Weights of a small image classifier: arch coatnet, norm layernorm.
Rows from block 5 of a small image classifier, named by matrix and row number. Rows with one number belong to one channel. Each number is 128 + 24 x the weight over its row's rms, rounded and kept within 0 to 255. All counts start at 0. Numbers have three digits each.
After each channel's rows are labels from the 100 images, of 14848, where the channel reaches its highest value: "strongest on" is what is common among them. Only what is clearly more common there than usual is listed. The data: fractals drawn by 1,000 iterated function systems, in grey. In brackets: how many of the 100.
# convs0: expand pointwise conv (model.blocks.5.convs.0.weight, 384x96x1x1), inputs 0-95
# convs1: depthwise 3x3 conv (model.blocks.5.convs.1.weight, 384x1x3x3, trained with AdamW), a 3x3 kernel
# convs2: project pointwise conv (model.blocks.5.convs.2.weight, 96x384x1x1, transposed), outputs 0-95

convs0.158:117137129181142156134121136132121129097171136148123130111128066104121123101113104143147140128165133144137139106116174107135140085154132171105138097072143157120102152132157115126134075101103135134107179108131130165128145153106178153145169108123149149141131137142172102115089114096142140133
convs1.158:120102129088114142133144175
convs2.158:093163117151103141142138152111145096123122127126117148149135083127127133104122098149097109110157106138079120108130156145068144110117111166135107135074136141072118172182144131122135072082114129114129163148129108168129130131119135105168163120118139142094127139106148120154087104123142132139
strongest on: three maps (52)

convs0.303:172149165132135128135096125095125137157145098142163104146119119147118139167139137116086155184134127161125096125148125116126095145159107118149089122093119158160168117162121138124133134135080151073102151137103154149128116129137170140128120138134103172082091093146148145126123166107137154146
convs1.303:155150153147146147154146164
convs2.303:082081107161114116137119116155095132133145152143090098113130166139149114103165128144148119126116160145128124123085137124103105104132132123100110145142115131094149192130165161141177119065163102127095120144170129085131117144111131117134109148157131114143134075134117118134101157099106144152
strongest on: two maps (59)

convs0.273:148143173148123100170145142151092126125129174089154113134152131125109126121131125085157191130094146136091122163128108180093109138122130108141132105137136147118115156149153155116125156155088130129127111068107162109135125123132153193104122152120170132119128152097112124146092133106130109131
convs1.273:124145139154167153117165108
convs2.273:099120121120150063135137141133144097122142118118152131131105147159089114159110125124116150128112121091170106125162140119172086114108110146141090115142165108105149154123134139124139131095129163089178131108126132178153144094164118180127126165089100114111163134113107143102113105115167103132
strongest on: two maps (92); sparse (90)

convs0.27:079108160124127112125117164168144096122153138138105097101176126129110145131137133142149123128167152138100157143119132119114138109179147097119121117119155128117157172105120130095103129172108116106150148116132133104175147165102098060140159114100149102091149120149137169142108153152162133115
convs1.27:112099097148149136126101166
convs2.27:123187142143133112158113131079133141137115122140102115152113122114136130135117097129092093151132146149125111134153140119123112156134122151107144151078124134126114140147141118151191074096115138114167179115121141138190100152129096157095132117113131162133130076154118121112123157085171148147
strongest on: dense (38)

convs0.361:097135139124138136117124080118154104163131118099117157097127114124123109128155082125134060133159138158149128088110112103140124093164129126160121120155074119134140067109133058121138123151121165112159143120110110123118128150124098153127107145119121125153120183164128087121139109128162111135
convs1.361:153125168128110098165128111
convs2.361:098149142114143119139137121149118105131122168078141139098144115126114114121113118167157084149083140177127137121092150105148126154135131128120148146169139123123155085132098112115098145079106131114182104123073122146101115130138094182114098115084145102129153154102099132155127141119166115116
strongest on: two maps (82); sparse (82)

convs0.85:145122153173129112137124136152133150141140139129131118102109149094139139138114123148047103112165107139115105140151086132127120145118128139136086117187144123149125119089100139118130145117139082087124165094123090172146145119114133105117125145088159098149132141175092122179153123122140166140
convs1.85:152148126126124157182147118
convs2.85:139145124116130129179112116137152153133137102151154181120152103112092108146160119104128095107167139129119109143121145119149113119133171085136164153120129132130108136093107092131142124118127102128124099116117163181120098143128152109107179107097131079106136110189153113132096101143154174158
strongest on: dense (78)

convs0.205:144144134146107102169133166135105120110142136144195144126128113123117197116140149129123153160111095090164125141124147121173113168124127138134120109097138118137115089121111094144149095132116102200150125105124111129114119167098117168140130158116105155103149115101129103110089110139158136099
convs1.205:099128090123147133090121096
convs2.205:118135116127151142137111161157113123176174134113100146114155136136146081095102135086156103088147141176112117168202130117168133123134123093108104094122099121144140089115141116147153168123136137110107124141130124128136149130162158162091181090097147137140098122140137128131106139120125137108
strongest on: sparse (63)

convs0.169:100142159152111130108093151144143154160127138107117124132170093116066103145163111067180129136126175145131125117119136134103118122154090079119107126127132112129136133111120134101127159091120123133145100164173151156164152092131087138110128123078098126138116113124160112117127145087134140103
convs1.169:094121098149097134100109107
convs2.169:119128187119139127159142124084162156160180151135098190109117121162083091097101116116120132084150098110138120112105093128142130133134116142088100091149106116125160109100118160115070112135126141142155111099115118157158137121160086119135140144127118127111143122152110104121140105094133134119
strongest on: dense (25)

convs0.310:125090150124140150159139148149137155127105156140144125067109129138129089131128110141116129090148084153156149173134116107130118133107145092133109138146188147114141097128104111130101167135098130140110091124102109182130105100143116119107102164126143088126100143127168122118130168084121179155
convs1.310:113139106162166164142135143
convs2.310:135117131130164152105093086121139146121116138162090133113083103140118141094147141175099068148117129125113146112112086120159135153152131145093116132138128119164100164109118150165155152142133140141139142142077101105144141121153110132146133115117121131126089163149124199125146091170129104100
strongest on: five maps (53)

convs0.75:127167129110142115097140133125065129106097107132105124099140117075089109122104111138095130140133111147120129113126121085153119140121096134132093132149096123118142142106107146161141142128143132101095120137154154150161126108151137112146183136093085185088119180142174167156149104133124121149
convs1.75:105107123096120098094114099
convs2.75:192129139141102147190138136166093133138158096121104118130105138137153080128133133141109116129150185121156118156104147150153155118139112127189109112156133116144127137126112118178096100132120091096122136130155105114096151140166137109112097127135135113123127156129154122066088150107126133134
strongest on: two maps (60)

convs0.231:172112145079140138142134180130107155109131102073092124141157165137120138156143118107163143115137149128079152159147157098155128142160139138115190130131134118147144137098127143148174160131131133123164136124173143135113126096110108133130128087082098102082154120122127120115114109102107143109
convs1.231:168128151150127148164152146
convs2.231:141185150124143144127120123184101168151131119129132139137153145086155162174117114091106131097096155158100141152144124121147072166099130076091113137119154132135145118138104128155144120147122075104131138106118124108108123135131109123108128117123107114135157121165132138109070132153078152112
strongest on: two maps (100); sparse (100)

convs0.92:127081158102162090149086146137145121133119136101084148114171132138144141153132098175130152093174135160098097077103127144159139146113149125126145140119124091139122153135154148135130163156153123144099120114133126153136107159112139159131106135156131140107173120121108120131146095125161202120
convs1.92:125114108160167089113136111
convs2.92:109162106167131113107131175157112134125106124149174141136062132102119107136135144120157130169105123074167154135155128117117121150112139154140128133150108141147133144130080123123141095089117116135153143163131139110118184065119108103132151138090145123141116115168122117144143151120105072143
strongest on: two maps (63); sparse (57)

convs0.282:135098137133114126113150145113113179123068099118094093100146135133135131153083117123157127135141106134118153163137128139142134188123188120136140116176126145121124095117091160072121133107118125090114118142169132122151116115148109108172123106097175107141097154119161143143166131127113104129
convs1.282:155149150146117146087145156
convs2.282:096131181110175146138157163139122130120107109127107112118127134122080116143116102138119094121146133150130163144135120161135153172106151131167135126077171138143146093098093133128130141147168083101093141117128139098130112097122125127140132142097135126097167167171145116102098088176120110113
strongest on: five maps (57)

convs0.97:125135139137087154145132109119147127117112110143143173064164120135128110149199092143099141120130131097076086150115100129098132134111148141108141143130125153140099134127122151112141156115122126121114136135126111135117150100140135130087102144110131085116087083143141153135122173112190180147
convs1.97:106158121151179143111128141
convs2.97:145149131088112128126096135118105141130153111141121147133156081104131137173109137131125129082150066148134104184141156103141170116135152139112078149175109153148163099135134133141099088143141129111115139148118153115105128120134103125061157153118117128121125141116113125180154113121122093167
strongest on: dense (52)

convs0.290:113104107103118123122162118113143119135115136105119090066073127073139108127121125144115096131159110112111173140153101162153141114128160149133131123134136073107119101139147093157175149122177124124129141149102124084097139168140132131094141121130158109156158136111136157158106164107103118104
convs1.290:093094140106127134127160161
convs2.290:091117081112145136097124130157115096124145143107130131092178180107161148133135141139142115115146114115185111140139107154152097120139133180145083157092142074119126172144163133146176116106151103091143118113119119115122168151112129104146116133132118096142124099137130123144084152106104125114
strongest on: four maps (50)

convs0.115:108120079111120149128135087113147096157121122153100106171136143129123124158115119131168150083160114065158140106156129145131146096162116175134118142122146129124143128120175129122130096096160170126137091120103176088106144157151131093121106176108143142106115152128139122132144110127097112162
convs1.115:094115168105144127164137134
convs2.115:130156147155167079119145127109130144127133111099156147117113170115139100105130083113083142127151144122124129150099179116114100137114174132128091102084144104135128121168121124104144111139122159126121115131133180141098133117141074166128107135069108087142179142145138154123115140121169120124
strongest on: sparse (73); two maps (65)

convs0.259:133111113130126150107134093131103147155113101133083054122155146167124135149113153088136095125141119170103137091100171105162103134161122137127089148125127140123135112124143165124174114125129132104091148142160160108133108142112150125151142121120157201133111094134153116170132127148139146152
convs1.259:093117160114121146158139162
convs2.259:120120099155143116088117151141128080127097114135076139095138133185082129096149127085147122143105153148084101116155143134115146108108098150121133099100139124102120117153123147129112141104118121161136103150137155123150153180147146130149201110104136126105106107104162151099143154116147122097
strongest on: four maps (50)

convs0.227:091101122112107140165123118117114131114144151124147149081119130107160111151143105116145112171129107131084139142125113144086121105093161129113114091116130110138109152125142139143115137110135103119171093055086164137097107120092094200124101151102149100113141134158107157105114133134118143112
convs1.227:137168116156159130154110103
convs2.227:136116100121165071056132126131137125125099148149112144160129151188108131138086132118136124138147108117105170082182155104094103128097106143147100095139116142077119127134122153117141145156120113123126107125103127164144110085135158128137123142099141107137170140113120157133125084140147109142
strongest on: two maps (79); sparse (79)